From a checkpoint of a small class-conditioned image diffusion model: 97500 training examples.
Rows from block 3, named by matrix and row number. Rows with one number belong to one channel. Each number is 128 + 32 x the weight over its row's rms, rounded and kept within 0 to 255. All counts start at 0. After the name is the row's rms in percent of the matrix's.
# convs0: first 3x3 conv (model.enc.1.1.convs.0.weight, 48x48x3x3, standardized in use), inputs 30-39, a 3x3 kernel for each
# convs1: second 3x3 conv (model.enc.1.1.convs.1.weight, 48x48x3x3, standardized in use, transposed), outputs 30-39, a 3x3 kernel for each
convs0.2 104 [143 157 117 110 109 111 114  80  93 126 102 168 117 126 148 120 110 108 173 167 115 207 157 102 155 126 110  83 141 108 132 139  75 113  93  98 153 165 144 142 150 153 156 143 154 139 147 122 144 168 161  91 134 125 127 123 145 125 192 139 144 131  99 129 153  87 145 153 124 144 186 127  81 134 113 133 173 174 116 161 190 120 145 116 159 185  90 167 140 111]
convs0.3 109 [129 160 149 139 154 149 111 161 140  86  98  97 112  96  57 161 132 118 142 158 130 154 154 135 127 156 102 105 180 175 145 233 215 132 142 146 104  71  58 106  89 104 123  97 130 109  84  66  73  77  67  69 103  47 103 118 104 130 125  92  89 107  83  69 109 105 143 100 106 156 109  89 108 131 109  86 120 115  87 158 133 151 144  86 142 165 121 163 183 157]
convs0.4 106 [110 106 111 127 179 136 108 126 113 124 138 127 137 119 113 168 141 134 138 136 130 137 139 129 120 120 114 104 173  96 141 255 131 103 123  99 111 121 112 104 117 113 103 101 131 145 120 134 153 113 132 134 138 138 147 134 133 122 131 128 134 132 121 127 135 119 141 154 142 112 117 120 106 128 124 120 155 122 139 146 135 134 136 124 122 171 127 130 131 103]
convs0.5 103 [125 113 128 146 126 105 126 133  94  88 119 122 105 119 110  97 105 128 154 108 126 161 112 115 164 130 128 154 186 154 154 200 137 157 184 144  91 126  80  75 123 100  74 128  99 122 135 111 121 102  85  95 134 110  96 105  72  97  96  93 109 125  91 122 172 115 150 178 109 126 139 117 139 118 117 163 150 134 115 122 136 138 145 146 127 174 166 146 163 145]
convs0.6 096 [103 132 143 168 159 148 168 142 136 146 109  86 119  83 124 122  94 134 125 126  81 146 109  56 132 129  63 162 154 139 168 165 146 161 149 131 140 206 148 125 204 132 154 240 201 141 137  45 150 124  84  94 116 104  99 162 147 131 181 137 152 137 136 113 182 133 115 165 144 141 213 172  98 172 145 110 204 189 197 212 185  75 105 134  65 100 114  84  98 171]
convs0.7 095 [133 107 112  98 121 100 114 128 124 164  93 148 124  92 194 105 109 182 122 140 121 114 199  87 134 121 123 163 142 125 145 103 108 132 142 155 156 111 107 160 115  87 135 133 150 128 117 109 174 197 102 156  84 151 149 142 128 142  94 119 110 139 143 146 113 140 131  94 153 125 105 116  87 154 116 125 169  54 118 144  97 154 110 138 136  74 189 160 125 112]
convs0.8 090 [153 144 145 131 142 163 105 134 134 104  92  93  91 105  92  71 115 145 120 113 124 131 108 108 140 126 127 109 118 114  92 112 120 134 155 152 153 133  97 138 148 127 111  99  98 134 149 138 159 188 152 125 106 116 139 168 124 158 157 149 138 222 192 139  99  85 174 160 124 166 160 134  96 130 124  77 101 117  73  95 107 130 108  99 124 182 154 142 208 141]
convs0.9 100 [157 131 106 186 127 135 126 146 117 138 118 101 146 141 140 155 180 156 134 161 127 111 129 137 115 156 123 109 116 114 133 130  91 114 123  89 158 157 138 148 111 144 130  93 136 157 211 157  90 111 122  75 114 136 208 112  99 166  94  70 196 112 121 138  94 106 162 167  94 115 120  91 173 179 123  73  76  85  57  97  92 103 125 128 143 153 117 131 152  94]
convs0.10 093 [157  95  94 139 140 137 133 146 122 133 100  82 202 161  92 153 187 140 126 117 171 115 113 142 128 142 100 124 145 124 152 126  98 117 107 115 108 150 162 108 157 191 123 151 158 119  97 144 146 134 157  86 118 126 151 109 120 175 175 167 144 145 129 130 137 104 130 116  95 107 102  97  79 115 170  16  98 151 104  94 123 126 157 122 103 101  65 152 128 120]
convs0.11 102 [121 170 147 185 204 168 142 104 124 126 125 123 116 109  63 108  94  57 108 125 117 102 136 150 122 168 124 129 124 116 111 123 119 118 141  91 182 163 173 161 135 156 166 121 145  52 105 139  72 131 136  76 123  79 132  89 137 147 107 111 110 118 142 131 138 110 109 154 213  98 164 116  87  96 100 113  72 103  68  75 103 107  96 106  73 115 117 187 193 145]
convs0.12 100 [ 97  90 118 104 151 152  80 135 161  79 106 105 117 158 151  64 126 127 131 163 177 126 107 175 113 130 119 126 154 135 120 190 166 142 198 133  88  99 115 145 150 130 161 158 132 147 163  97 169 209 113  95 117  82 149 170 171 108 112 133 109 168 151  91  87 113 109 142  63 123 190 109  97 114 176 107  68 144 131 112 165 130 154 101 120 142 130 143 217 125]
convs0.13 082 [126 115 109 128 190 139 108 132 122 143 178 133 146 242 176 107 182 154 129 178 162 117 183 167 155 164 151  81  74 119  78  76  89  87  64 118 151 109 138 152 111 108 181 121 117 119 143  97 122 142 150 115 127  95 130 108 105 108  52  66 112  64  83 156 144 120 182 135 146 167 162 128  74 140 123 138 169 164 129 182 158 131  82 119 159  23  94 162 152 156]
convs0.14 107 [111 144 149  91 139 167  88 150 158 103  89 136  89  32 134 115 101 135  96 120  87  78 165 114  92 128 120 139 150 169 135 115 134 121 112 111 175 165 208 160 161 188 160 141 172 103 104  61  87 133 105  77  60  85  95 140 148 103 164 156  85 148 151 108  81 174 125  98 110 159 112 127 141 138 142  99 122 131  88  83 103 126 129 148 174 162 143 128 112  88]
convs0.15 104 [125 106 120 122 119 149 128 171 161  91 121  99 139  95 141 114  93 158 139 119 124 127 152 141 120 142  92 157 132 103 157 137  95 109 102  98 187 171 152 133 143 178  95 113 107 122 132  62 118 176 150 136 177 142 123 156 140 125 109 139 100 158 136  95 106 120 173 224 195 175 188 100  97 150 158 131 179 173 111 130  92 182 169 154 149 119  90 170 123 137]
convs0.16 089 [144 140 146 118 128 131 176 156 123 111 130 135 118 157 116 134 121 109 133 124 111 158  99 134 142  79 103 112  93  96 152 127 149 157 143 143 151 186 173 103 123 147  83 115 120 131 138 146 132 187 126 104 146 124 107 103  62 119 138 150 155 159 183  90 103  91  55  96 126  57  62 124 119 166 173 132 104 146 103  93 120 105 150 175 102 101 114 112 102 161]
convs0.17 090 [102 117  67 107 135  73  78 109  78 141 125 125 122  91  82 128  91 122 186 143 157 175 141 195 135 131 175 102 126 115 106 156 123  70  83  80 144 128 110 113 115 164 143 106 112 125  92  60 142 122 146 153 216 164  88 113 149  94 112 117 139  85  89 109 153 181 152 165 154 142 181 161 124  66  46  68  54 134  91  86 135 137 109 141 165 142 124 149 137 139]
convs0.18 088 [161 142 155 174  62  96 207 115 141 104 117 119 118 110 111 108  59  82 131 125 117 188 122 162 125 144 133 127 117 136 134 131 104 158 171 126  98 150 169  84 140 122  61  90  90 128 134  95 145 212 137 135 132 134 102 112 148 123 176 185 111 167 193  73 117 118  80 126 146  91 132 109 177 159 132 159 184 125 142 121 127 134 172 147  93 114 120  83 117  90]
convs0.19 106 [120 132 134  72 151  81  79 132 123 133 189 146 119 145 147 126 147 158  73 173 138 111 151 156  78 215 173 163 124  95 139 136 121  86 135  81 165  96 120 132 117 139 166 119 198  88 156 118  89 180 128 143 166 102 101 125 132 120 127 121  73 103  86 196 173 140 153 156 139 180 148 141 115 137 102 173 193 120 145  95  75 204 154  86 139 136 113 148  85 101]
convs0.20 105 [104 129 161 122 127  99 116 105 112  75  83 211  97 135 187  95 117 134 116 156 143 122 111  99  96 100  91 124 139 166 127 152 142 122 123 137 190 151 136 130 122 107 131 150 172 155  97  70  98  46  66 133 114 111 146 139 132 159 107 148 117 181 160 121 122 108 201 105  91 125  89 109 152 132 118 175 204 146 113 105 149 121 125 128 109 164 132 124 183 137]
convs0.21 101 [112 136  74 116 110 106 113  92 132 122 119 107  66 164 135  66  57 123 166 164 115 189 147 150 172 134 128 140 145 148 149 156 151 156 150 155 180  97 160 205 125 147 208 169 160  77  93  91 123 164 144  99 111 174 111  95 137 121 105 123  54 102 140 146 211 121 157 151 151 150 155 125  93 143 125 131 144  74 169 133 127 172 141 141 124 147 139 181 160 139]
convs0.22 102 [119 145  82 160  52 105 137 105  65 107 136 110 136 119 146 113 125 119  89  79 149 106 122  95 100  96 113 113 135 101  72 142 109 133 125 120 107 157 154  90 103 118 122 150 110  65  82  73  80 111  68 135 108 180 147 170 109  95 138 154 102 125 101 134 155 162  94 162 228 118 157 191 128 133 167 130 168 194 124 199 195 120 157 158 132 255 145 119 134 108]
convs0.23 097 [129 135 150 157 106 109 116 117 112 120 126  74 152 190  86 122 156 117 145 168 125 133 144 127 144 168 116 145 131 137 142 165 145 124 132 171 113 149 167 119 126 175 108 142 163 100 101 145 150  92 178 145 118 137 117 139 142 152 100 136 153 120 124 171 148 121  14 222 180  87 109 213 112 122 119 119  80  98 122 135 131 121 107 144  88  50 172  91  93 139]
convs0.24 098 [143 177 141 134 145 139 130 128 101 117 119 156 122 117 152 116 115 108 122 114 175 115 129 176 101 136 153 158 130 106 150 156 121 114 133 116 142 143  89 194 184 177 148 155 173 159 112 166 115 104  94 108  91 130 122 182 129 153 175 130 139 142 142 168 140 101 201 170 127 114 121 112 143 129 113 172 171 146 126 124 104 177 132 138 200 143 179 163 164 151]
convs0.25 094 [134 115 118 143 113  95 138 122 128 110 194 140 106 164 111 158 146 128 120 131 141 101 158 140 104 163 118 156 164 160 161 153 138 156 116 158 156 119 104 138  95 101 168 122 147 118 171 123  89 145 132  82 109 114 117 130  90 129 101  99 176 133  93 101  90 108 114 139 124  72  47  99 125  97  51 156  97 139 194  84 117 128  98 145 152 117 160 152 154 173]
convs0.26 103 [158 132 137 183 130 180 162 110 182 116 138 164 131 191 187 130 117 196  87 105  55 108  87  97  92  56  91 152 123 139 169 146 160 133 148 139 163 116 117 176 164 124 167 190 134 108 112 112 121 143 150 133  72 110 133 124 120 113 116 208 147 110 100 124  83 121 118 121  60  53 117  88 165 104  90 140 125 101 154 149 129 106  56 161 114 101  97 100 129 109]
convs0.27 091 [ 96 112 109 153 112 140 159 137 137 186 152 180 136  93 120 164 119 180  65 105 130  88 128 141  91 115 142 113 148 122 121 149 122 111 146  98 171  86  69 159  74  73 200  96 112 158 151 131 136 122 134 133  94 111 120 157  94 137 146 113 112 148  77 179 118 152 161  84 116 203 180 179 148 104 126 122  98 143 136  60 158 142 161 161 160 134 125 137 162 138]
convs0.28 102 [162 172 130 163 132 163 136 138 168 177 154 123 155 145 126 170 165 121  86 149 159 121 126 152 128 116 146 146 125 142 150 107 121 138 118 154 170 193 147 112 162 141 100 170 146 122 149 136 132 158 140 101 140 138  69  32  86 134 106 109 165 134 150 105 109 126  98  57 117 102  76  95 134 135  88 118 100  27  98 106  67 107  72  90 124  82 126  88 129  96]
convs0.29 101 [117 159 134 167 163 110 138 135 130 174 167 158 108 136 123 133 118 146 111  92 103 131  88  89 114 106 104  87 159 108  88 131 113 121 161 136 144 158 150 103 126 122 122 126 107 131 140 122 160  98 125 175 110 139  92 130 126 112 175 172 132 205 221 152 183 183  74 102 162 120  84 124 135 138 135 113 125 108 113 138 125  92 132 120  84  97  92 112 121  94]
convs0.30 090 [ 84 146 153  82 143 171 113 146 134 129 165 153  75  95 175 101 102 125 147 110  55 164 150  84 109 184  97 139 108 142 110  86 155 143 138 146 165 110 126 152 128  97 142 115 114 111 183 114  73 155  80 125  82  87 147 121 146 118 113 137 109 132 144  66  92  90 131  94  83 140 145 130 144  90 110 222 135  86 148 114 137 141 159 114 165 190 144 136 148 120]
convs0.31 113 [104 111 143  80 122 135  86 100  75 169 150 203 149 111 218 119  72 117 142 104  92 134 131  82  96 125  84 109 111 107 113 131 114 142 125 103 124 138 198  70 155 138 126 174 164 127 202 123 152 198 184 123 168 198 104 113  62 141 138  93 181 141 100 106 116 187 137  73 125 122 112 146 148 107  76 178 138  90 138 116  61  95  71  76 117  84  75 101  90  82]
convs0.32 107 [128 148 115 137 131 112 141  67  96  84 116 110 108  88  80  68  66  82 175 140  97 203 149 176 176 144 151 129 150 129 151 103 110 129 154 126  30  24  36  50 125 108 103 169 132 148 105  82 130  97  99 143 169 164  92 136 122 138 126 105 143 113  74 100  78 113 127 161 123  83 155 128 122 145 188 113 177 151 145 171  89  93  68 108 164 231 204 124 197 129]
convs0.33 107 [108  99 110 138 194 103 107 201 120 140 145 119 132 148 133 119 124 116 126 127 145 156 127 148 120 128 166 126 132 130 134 197 112 112  97 117 121 107 136 119 102 121 129 131 119 121 140 137 146  73 122 113 120 116 117  91 132 135 157 119 156 168 143 115 153 162 137 138 134 169 102  97 183 164 153  35  30 115  44  80 109 138 162 132 159 151 131 152 131 128]
convs0.34 109 [121 124 119  94 136 134 137 203 159 142 124 167 111 103 165 107 196 204  82 111  97 132 107  83 105 119  65 105 101 136 119 110 121 136 124 126  76  81 115 154 150 182 188 132  94 118  96 110  77  53 100  45 122  85 129 110 121 103 156  93 121  80  70 122 109 170 148  81 136 193 131 189 155 133 108 121  70  81 153 103 122 122 125 117 206 152 136 177 162 132]
convs0.35 109 [ 36  75  43 128  88 121 133 134 136  90 132  78 101 173 109 125 133 125 109 133 148  97 102  95  88  40 124 149 150  86 131 122  85 158 118 113 110 113 133 137 111 110  93 110 121 165 154 100 161 168 117 139 135 117 117  79 114 110 110 110 108 104 100 142 181 142  95 116 150 115 133 146 136 118 150  86  76 134 125 106 134 183 148 102 186 161 103 156 161 136]
convs0.36 102 [129 105  92 121 130 109 139 147 114 168 127 100 119 128 117 158 195 160 161 150 160 191 152 124 226 171 130 137 144 139 129 166 154  96 119 162 104 110 107 103 147 109  53 128 116 160 144 117 191 179 125 148 143 132 100 118  78  74 130  73  92 101  94  77 181 134  91  64 144 105 100 138  75 143  89 125 173 107 102 141 129 118 102 133  97  90 113  85  58 122]
convs0.37 105 [108 188 129 110 198 140 118 198 160 112 176 180 149 224 180  82 150 112  99 176 119  92 156 129  91 129 132 144 122 113 106 123 136 119 139 166 133 116 177 136  94 117 142  94  94 106 121 145 174 200 158 104 137 135 102 116 102 143 129  97 105  95 118 155  99  68 113  91  90  93  84 130 146  63  65 177 146  78 171 131 126 133 122 122  89 101 125 130 148 151]
convs0.38 096 [106 139 152 106 123 129 125 117 126  94 100 129 100 159 126 121 134 140 131 170 142 108 151 155 106 123 111 100 135 125 151 130 120 130 160 155 132 116 119 224 191 171 188 133 140 116 146 139  83 162 118  85 118 111 154 143 179 133 134 129 145  85 130 117 121 112 158 141 124 162 148 171 136  99 111 166 133 108 141 119 172  45 104  55  78 139 105  73 133 169]
convs0.39 103 [168 132 135 138 134 142 151 143 147 116 135 149 106 109 140 157 135 147 147  86 114 125  96 155 150 102 165 133 132 101 119 106  99 103 116 101 122 146 157  88 124 125 147 166 181 171  95 126 138  99 132 131  85  92 155 170 191 157 121 164 164 145 192 111 108 208  92  51 170 134  60 145 115 142 121 150 129 127 121 136 131 140 154 187  87  97 114 133 123 171]
convs1.2 095 [162 132 131 152 126 158 110 121 161  67  95 133  95 133 119 165 120 132 149 103 102 132  71  55 146  88 118 163 162 105 133  91  73 112 157  92  88 129 144 108 168 107 137 160  87 142 101  94 115 102  93 121 136 149 122 102  87 124 171 152 113 122  94 122  92 145 112 131 110 116 130 137 128 158 123 141 156  97  75  82 146 112 127 148 127 133 111 103 111 110]
convs1.3 080 [ 95 129 160 103 132 167 109 144 151 140 115  92 121 123 112 144 101  74 124 140 158  66 146 167 119 221 222  98  84  75  82  97 117  89 109 184 123  99 147  71  64 146 112  87 144 109  85  76 149 159 102 164 143  66 127 135 114 149 119 129 119 116 147 166 151 129 120 154 130 135 146 150 141  91  98 114 100  99 102 126 106 128 110 135 116 113 152 112  84 116]
convs1.4 161 [143 110  82 165 201 127 124 166 131 138 139 153 140 129 142 139 117 123 142 160 110 147 164 134 118 139 103 129 157 102 148  88 119 184 151 147 121 143 118 165 171 159 151 153 130 148 122 134 126 121 112 149 160 115 150 126 126 152 104 140 121 150 116 129 159 188  43  28 185 114 115 120 133 145 125 149 180 127 132 115 118 142 147 122 127 202 170 123 150 141]
convs1.5 061 [168 103 114 154 112 164 171 152 182 126 158 185 104 132 162 105 145 175 138  64 115 122 106  80 122 108 111  80 144 115 100 183 120 145 179 222  92 211 120 168 231 156 104 163 112 107  72  83 130 114 105 112 143 144 112 127 139 159 174 173 143 145 139 103  98  60 113  99 110 105  86  83 152 142 108 134 105  82 134 128  94 125 145 133 137 161 131 146 170 142]
convs1.6 079 [ 68  61 135  52  73 165  70  73 139  76  97 150 106 120 163 142 182 177 214  95 157 175  84 158 169  98 189  84 171 164 108 131 157 142 133 131 104 157 109 141 149  61 129 155  85 108 126 111 104 120 114 105 104 114 147 150 139 151 161 147 132 147 124 147 170 155 106 178 185  86 173 184 180 174 141 173 156 101 171 163 121 134 162 150 131 141 142 123 127 154]
convs1.7 118 [157 143 182 121 147 202 172 184 170 188 129  83 148  80 136  78 112 192 140 136 120 150 111 111 181 136 125 128 112 101 148  93 132 158 183 156 119 140 109 142 101  79 135 137 106 151 146 114 160  78  87 115 115 152 117 104  88  99 103 166 101 138 161  86 138 117  78 128  84 116  84 109 128 102 137  58  67 133  92 135 109  96 172 149 107 177 160 144 178 178]
convs1.8 088 [ 71  59  69 125  76  74 130 122  73 160 150 129 129 114 111 108  98  93 107 119 118 117 141 135 154 137 131 155 108 117  85  95  85  55  79  80 110  93  99 110  89 111 128 133 137 135 118  93 163 154 115 146 159 135 125 148 145 165 181 137 139 133  92 174 168 154 113  87  80 139 133 105  94 113  83  71  85 109 114 136 151 108 103  77  99  68  69 106 103 106]
convs1.9 105 [176 186 138 134 138 118  99 136 122 165 146 114 184 104  93 168 130  91 127 110 146 166 129 132 182 159  90  75  78 135 146 128 156 154 119 122 123 122 144 123 145 159 130 144 138 153 165 167 185 209 194 162 102 156 116 159 143 132 174 105 118 159  87  65  78 150 111  62 105  99 110  84  90 156 152  87 149 175  95 119 160  86  62  85  46  45  65  99  91 119]
convs1.10 103 [153 144 139 156 126 107 136 140  97 189 201 175 133 174 180 127 133 148 136  89  95 129 100  71 134 105  89 163 144 134 129 132  87 124 137 133 118 129 118 107 115 131 104  70 131 140 171 152  82 105 115 100 188 129 132 113  68 167 197 150  85  84 136 125 176 168 114 123 192 152  86 125 137 126 127 164 161  56 160 120  79 145 144 146 143  98 155 165  82 134]
convs1.11 095 [114  64  82  94  69  67 102 138 128 119 123  97  79  92 104  83  91  88 135 117 140 116 106 126 142 104 134 137  73 112 102  33 107 115 150 131  99 124 122  79 109 140 101 139 158 130 119 156 129 110 142 105 155 145 136 125 140 142 113 137  73  65 105 111 216 153  72 155 192 133 143 157 149 120 102 134 113 112 136 106 111 112 136  97 139 190 132 158 150 114]
convs1.12 079 [ 98  88 107 105  98 154 145 104 107 114  97 109 142 147 130  56 119 133  94 109 142 107 116 148 134 136 175 162 124 130 183 189 141 204 172 114 144 151  92 153 169  71 176 220 187 156 129 118 100  77  72 139  71 106 174 123 128 114  84 104 149 148 131 110 114 124 111 113 159  83  96 129 122 100 139  84  72  98 160 123  91 113  89 113 139 117 121 151 151 154]
convs1.13 104 [124  99  96  95 115  77 124 113 134 118 108  96 129 106 100 113 120 116  96 104 107  88 105 144 115 100 135 115  94 142 122  92 185 133 162 247 161 161 118 147 130  99 163 155 115 146 136 152 120  94 149 131  83 166  99  85 165 103  83 175 149 158 186 135 141 106  98 131 116 125 165 107 172 147 157 178 150 145 132 101 112  96 114  72 128 152  95 139 161 122]
convs1.14 094 [115  92 120 151 121 115 141 121 137  96 103 146  73  56 134  87  72 123 115  94 149 120  72 148 136  97 152 132 119  78 139 130  86 128 118  72 152 183 147 131 161 164 140 160 140 138 122 111 104  80  74 130 102 144 159 141 105 163 161 134 133 150 143 108  80 106 132 138 149 120 136 157  89  81 102 116 123 124 127 128  98  90  90  79  63  62  75  82  62  63]
convs1.15 107 [138 126 144 147 146 167 141 142 156 154 103 120  97  40  96  93 102 142 180  75 139 158  50 109 130  66 118 127 178 110 179 175  96 145 132  42 131 138 104 103 124 107 112 151 122 150 163 125 155 132 114 136 112 127 123 148 156 145 154 189 133 146 154 108 100  87 139 144 126 119 126 124 107 164 136  95 157 127 123 114  87 131 132 127 118 101  89 133 128  95]
convs1.16 094 [162 129 132 155 115 126 114  96 125 125 181 167  79 124 129 125 107 113 134 118  75 106 140  95 127 118 113 129  85 145 145 148 141 133 134 150 122 105 124 106 125 160  80  37  73  97  74 129 112 119  89 151 153  85 106 110 119 149 147 125  33  85 106  71 134 138 166 187 176 162 156 158 144 127 112 180 170  86 122 107 109 126 112 135 108 119 148 142 120 142]
convs1.17 102 [194 187 192 227 213 205 178 186 182 125 134 140  85 139 128 114 137 126 126 128 109 103  81  68 136 103  82 195 139 145 136 129 129 141 132 170 134 125  99 147 176 170  93  96 105  99  91 122 103  94  87 125 128  86  98 123 118 168 161 109 124 118 143  99 108 111  91 110 107  90 123 105 122 143 130 113  97  95  74  82 123 134 105 123 150 130 126 155 130 135]
convs1.18 119 [149 140  47 132 112  85 104 140 114 150 140 177 127 156 165 154 150 177 135 114 101 143 131  68 165 141 104 124  93 119 141 121 171 208 191 184 104  66 137 126 105 177  55  13 105 102  91  90  92 137  80 118 109  94 141 125 136 143 147 116 113  91  86 122 144 135 117 107 124 132 105 117  95 157 108 137 179 125  92 152 130 193 199 202 126 165 157 124 125 160]
convs1.19 076 [149 185 161 167 218 136 130 155 130 163 120  96 143  71  71 153  93  55  99 133 101 113 101 134 113 128 158  82  85 105 121 137  97 107 106  93 170 101 114 163  97 154 161 112 143 145 129 109 107 106  99 109 110 115 139 111 127 110 110 127 142 119  72 140 151 190 112 115 174 138 134 171 113 143 175 114 164 201 141 139 140 126 105  97  65  61  68  72  80  69]
convs1.20 090 [124 107 115  77  84 157 105 139 140 168 167 123 169  49  87 125  59 129 155 115  61 185  96 143 152  61 158 101 127 104 105 125 101 169 176 136  43  95 103 126 133 134 124  96  93 135 126 137 186 152 116 152 117  84 131 169 145 149 149 124 126  92 147 105 116 123 127 116 119 183 176 145 168 107 181 116 101 167 104 138 169 113 119 126 124  90 126 120 126 126]
convs1.21 076 [134  90 106  76 102 129 133  99 115 142 107 103 158 110 109 141 149 146 187 142 133 183 118 104 183 117 155  95 124 148 112  94  93 120  89 109 125 139 115 177 138  56 115 133  72 119 131 106  99 127 137 109  96 122 160 177 161 147 141 144  95  79 115 121 153 167  58  76 153  98  87 117 133 208 171 113 197 204  89 163 186 138 124 135 140 153 135  96 133 131]
convs1.22 109 [163 146 136 104  94  91 124 138 150 130 237 166 146 176 131 159 145 113 114  98 123  61 122 118 155 190 182 168 163 150 138 100 135 118 112 168 114 145 111 119 140 156  84  89 124  69  90 114 157 153 148 154 161 115 116  74  76 166 165  95 103  95  75  61 100 112  81  83 129 107  97 124 239 210 116 214 118  62 127  98 125 158 166 171 167 152 180 158  94 163]
convs1.23 098 [149 131 146  68  63 173 117  87  97 122 107 130 119 155 192 108 130 198 114  72 124  94  88 151  98  64 149 111 137 149 136 178 129 103 124 116 121 120 148 131 147 137 101 116  99 116 106 131 124 118 123 138 161 169 150 148  66 174 234 126 184 187 152 138 142  89 128 207 141 137 145 191 134  98 110 137  94  92 106 108 130 141 143 186 135 126 171 153 151 149]
convs1.24 107 [172 108 131 160 146 170 162 152 175 103 107 129  40  58  97  67  79  89 153 103 132 150 110 133 148 103 150 107  81 113 138  89  86 121  56  36 104 149 109 171 171 144 119 147  72 120 100 140 138 128 141 150 135 115 125 119 125 116 110 153  68 102 165 128 111 128 139 132 156 141 132 175 153 100  96 151 153 154 114 128 153 118 122 124 134 141 122 137 114 116]
convs1.25 080 [148 163 134 146 133 169 138 155 200 164 123  82 185 117  71 172 148  75 145 133 197 117 118 217 146 131 192  91 121  78 140 133 117 193 148 120  95 105 113 139 124  87 120 130 106 151 143 143 144 150 164 117  76  99 117 174 173 129 141 141 146 129  74 119 201 175 119 127 125 121 171 140 122 113 152 120 121 157 101 111 152 125 144 136  95  74  94 106 110  90]
convs1.26 091 [ 79 136  92  45 100  62  54  81  83 179 148 111 249 146  94 214 153 129 122 181 172 140 111 173 171 114 170 109 117 157 111 104  79  73 156  99 135  92 108 175 131  78 150 153 116 121 113 138  93  76 138 128  87 157  82  83 140 171  93 117 144 119  78 119 136 180 138 123 158  46 166 119 129 133 147 117 100 169 121  90 165 131  90 126 123 148 131  81 179 156]
convs1.27 130 [100 103 133 113 122 123 123 137 141  97  84 103  71  78 104 115 125 123 140 155 175 121 141 175 177 169 199 155 135  99 132 118 146 114 126 175 160 143 134 209 186 178 191 151 110 151 152 162 144 131 158 127  99 139 118 111 111 129 210 119 110 163 164 136 124 109 145 169 114 106  87 148 155 146 150 134  88 131 129 163 177  64  93  60 103 132 115 139 104  88]
convs1.28 075 [145 134 112 154 121  85 141 136  96 103 125  93  76  88  96 129 136 115 113 141 131 103 140 128 118 123 160 159 175 139 164 131 155 145 134 121 143 125 180 164 139 208 145  80 113 104 114 130 111 103 133 148 165 178 113 122 149  77 136 151  68  81 118 144 156 126 114 172 171 159 144 152  91  99 111  86  93  67 116 122 108 118 121 150  99 122 124 138 113 156]
convs1.29 062 [129  92  95 129  96  64 125 109 118 139 174 164 156 184 165 181 172 169 157 125 112 135 138  83 116 111 122 221 209 236 225 219 208 229 220 226 116 166 141 163 194 160 118 159 151  89  84  56 101 104  98 114 136 103 153 144 118 135 139 109 113  84  81 122  83 100  69  59  93 116 102 108 111 117 110 131 108 108 116 127  80 104  80  80 108  95 110 112  91 109]
convs1.30 108 [154 113 172 113  67  98 198  95 147 141 145 140 144 154 126 120 163 117 111  88 112 122 122 129 120 116 119 101 131 130 109  56  97 121  74  59 142 154 156 166 197 159 166 198 152 152 159 170 124  91 127 148 140 134 138 144 146 141 137 165 141 125 130 129 156 161 122  89 155 168 132 152 117 118 160 133 100 167 135 114 124 125 128  93 154 152 130 198 195 137]
convs1.31 096 [117 174 151 135 199 137 113 160 142 135  88 130 158 111 157 135 103 132 153 142 183 153 129 158 128  81 123 139  83 102 165 123 109 154 113 134 125 123 115 114  99 154  82  83 127 140 176 151 108 128 141 116 106 124  98 129 149 146 154 176 155 165 151  94 108 117  94 104 115 139 190 140 148 140 129  93  91 127  57  88  96 127 189 124 116 154 124 127 102  94]
convs1.32 079 [121 113 121 121 160 139 118 177 129 107 129 109 128 102  73  86  47  63  85 113 105 116  75  72 155 103  67 188 141 159 143 106 141 151  85 149 111 113 137 161  91 158 155 203 182 107 119  65 116 134  63 185 164 100 108 151 128 124 165 171 166 137 112 138  96 163 110 105 133  90 121 180 133 189 117 115  99  66  80  85  75 145 132 159 160 117 128 136 175 159]
convs1.33 159 [172 125 102 140  98 107 120 101 124 140 115 148 179 141 145 147 131  77 139  97  94 125 101  98 151 116 138 135 157 205 121 118 139 120 130 183  98  94 129 105  67 103 131  95 121 108 111 131 109 135 134 126 160 155 109  95 111 110  98  94 120 121 120 151 164 156  90 169 193 127 112 126 186 168 194 165 223 177 130  95  99 144 124 121 106 216 161 111 118 150]
convs1.34 088 [ 66  91 167 132 133 166 130 111 177 210 147 137 112 135 107 165 142  92 117 139 182 117 117 180 207 168 226 106  97 116 142 168 194 143 144 139 111  76  97  60 147 152 108 139 119 156 136 180 145  95 128 146 139 157  80  62  95  88 126 135 116 167 127 139 217 109 155 183 136  85 119 127 132 109 176  81 118 130 179 129 161 124 116 115 110 106  91 120 117 108]
convs1.35 102 [187 129 211 182 160 171 178 136 165 137 105  82 126 134  78 110 115  97 157 183 171 160 145 184 166 149 164  99 121 119 152 116 146 107  76  77 126 138 142 125 170 135 112 140 105 165 135 162 142 115 155 161 119 162 114  85  76 141 155 121 180 148  91 107 143 114  92 129 150 143 113 201 155 143 157  83 105 128  98  78 131 121  85 105 132 114  98 138 140 126]
convs1.36 090 [146 147 103 172 173 133 133 127 137 171 166 188 121 125 170 137 152 173 154  76  73 168 116  99 183 145 165  82  80 174  58  52 128 117  77 126 176 157 157 186 161 212 161 113 158 105 115  88 118  86 131 154 159 144 121 153 108  91 169 111  85 174 128 136 151 121  97 142 115 111 140 195 131 166  93 123 140  84  70 114 109 114 102 157 124 131 164 163 155 172]
convs1.37 101 [108 165 125  98 149 129 109 127 108 125  71  94 166  86  97 165 137 140 112 206 154 161 197 153 140 160 146 115  87  99 168 157 142  80  99  99 156  93 142 151 100 136 196 180 213 113 116  92 106 110 105 126 105 102 128 106 100 146 114  97 180 149 114 126 121 151 128 110 158 139 107 131 122 171 172  97 137 161  56  72 120 105  50 119 115  65 108 119 105 145]
convs1.38 105 [141 125 145  85 133 127 107  64 116 154  72 123 170 118 126  93 122 141 142 131 133 155 103 134 161 119 105 123 101  93 204 168 150 172 151  60 132 129 113 112  95  87 173 205 141 155 163 166 141 101 110 135  80 130 110 107 132  90  63 145 166 184 194  83  81 102 123 159 109 157 144 177 124 104 134 128 154 176 112 152 136  97  91 122 127 123 151 171 168 168]
convs1.39 086 [ 66  52  51  99  95  42  67  77  66 113 107 134 153 137 118 131 125 142 122 124  64 182 141  84 164 151  87 152 124 153 101 106 109  98 119  82 108 115 143  99  86 124 119  98 121 155 110 111 104 104 121 187 177 179  70  89 119 131 118  97 175 142 158 143 114 122 149  90  93 168 164 150 138 147 146 122 125 164 123 162 171 155 149 135 139 135 148 142 155 177]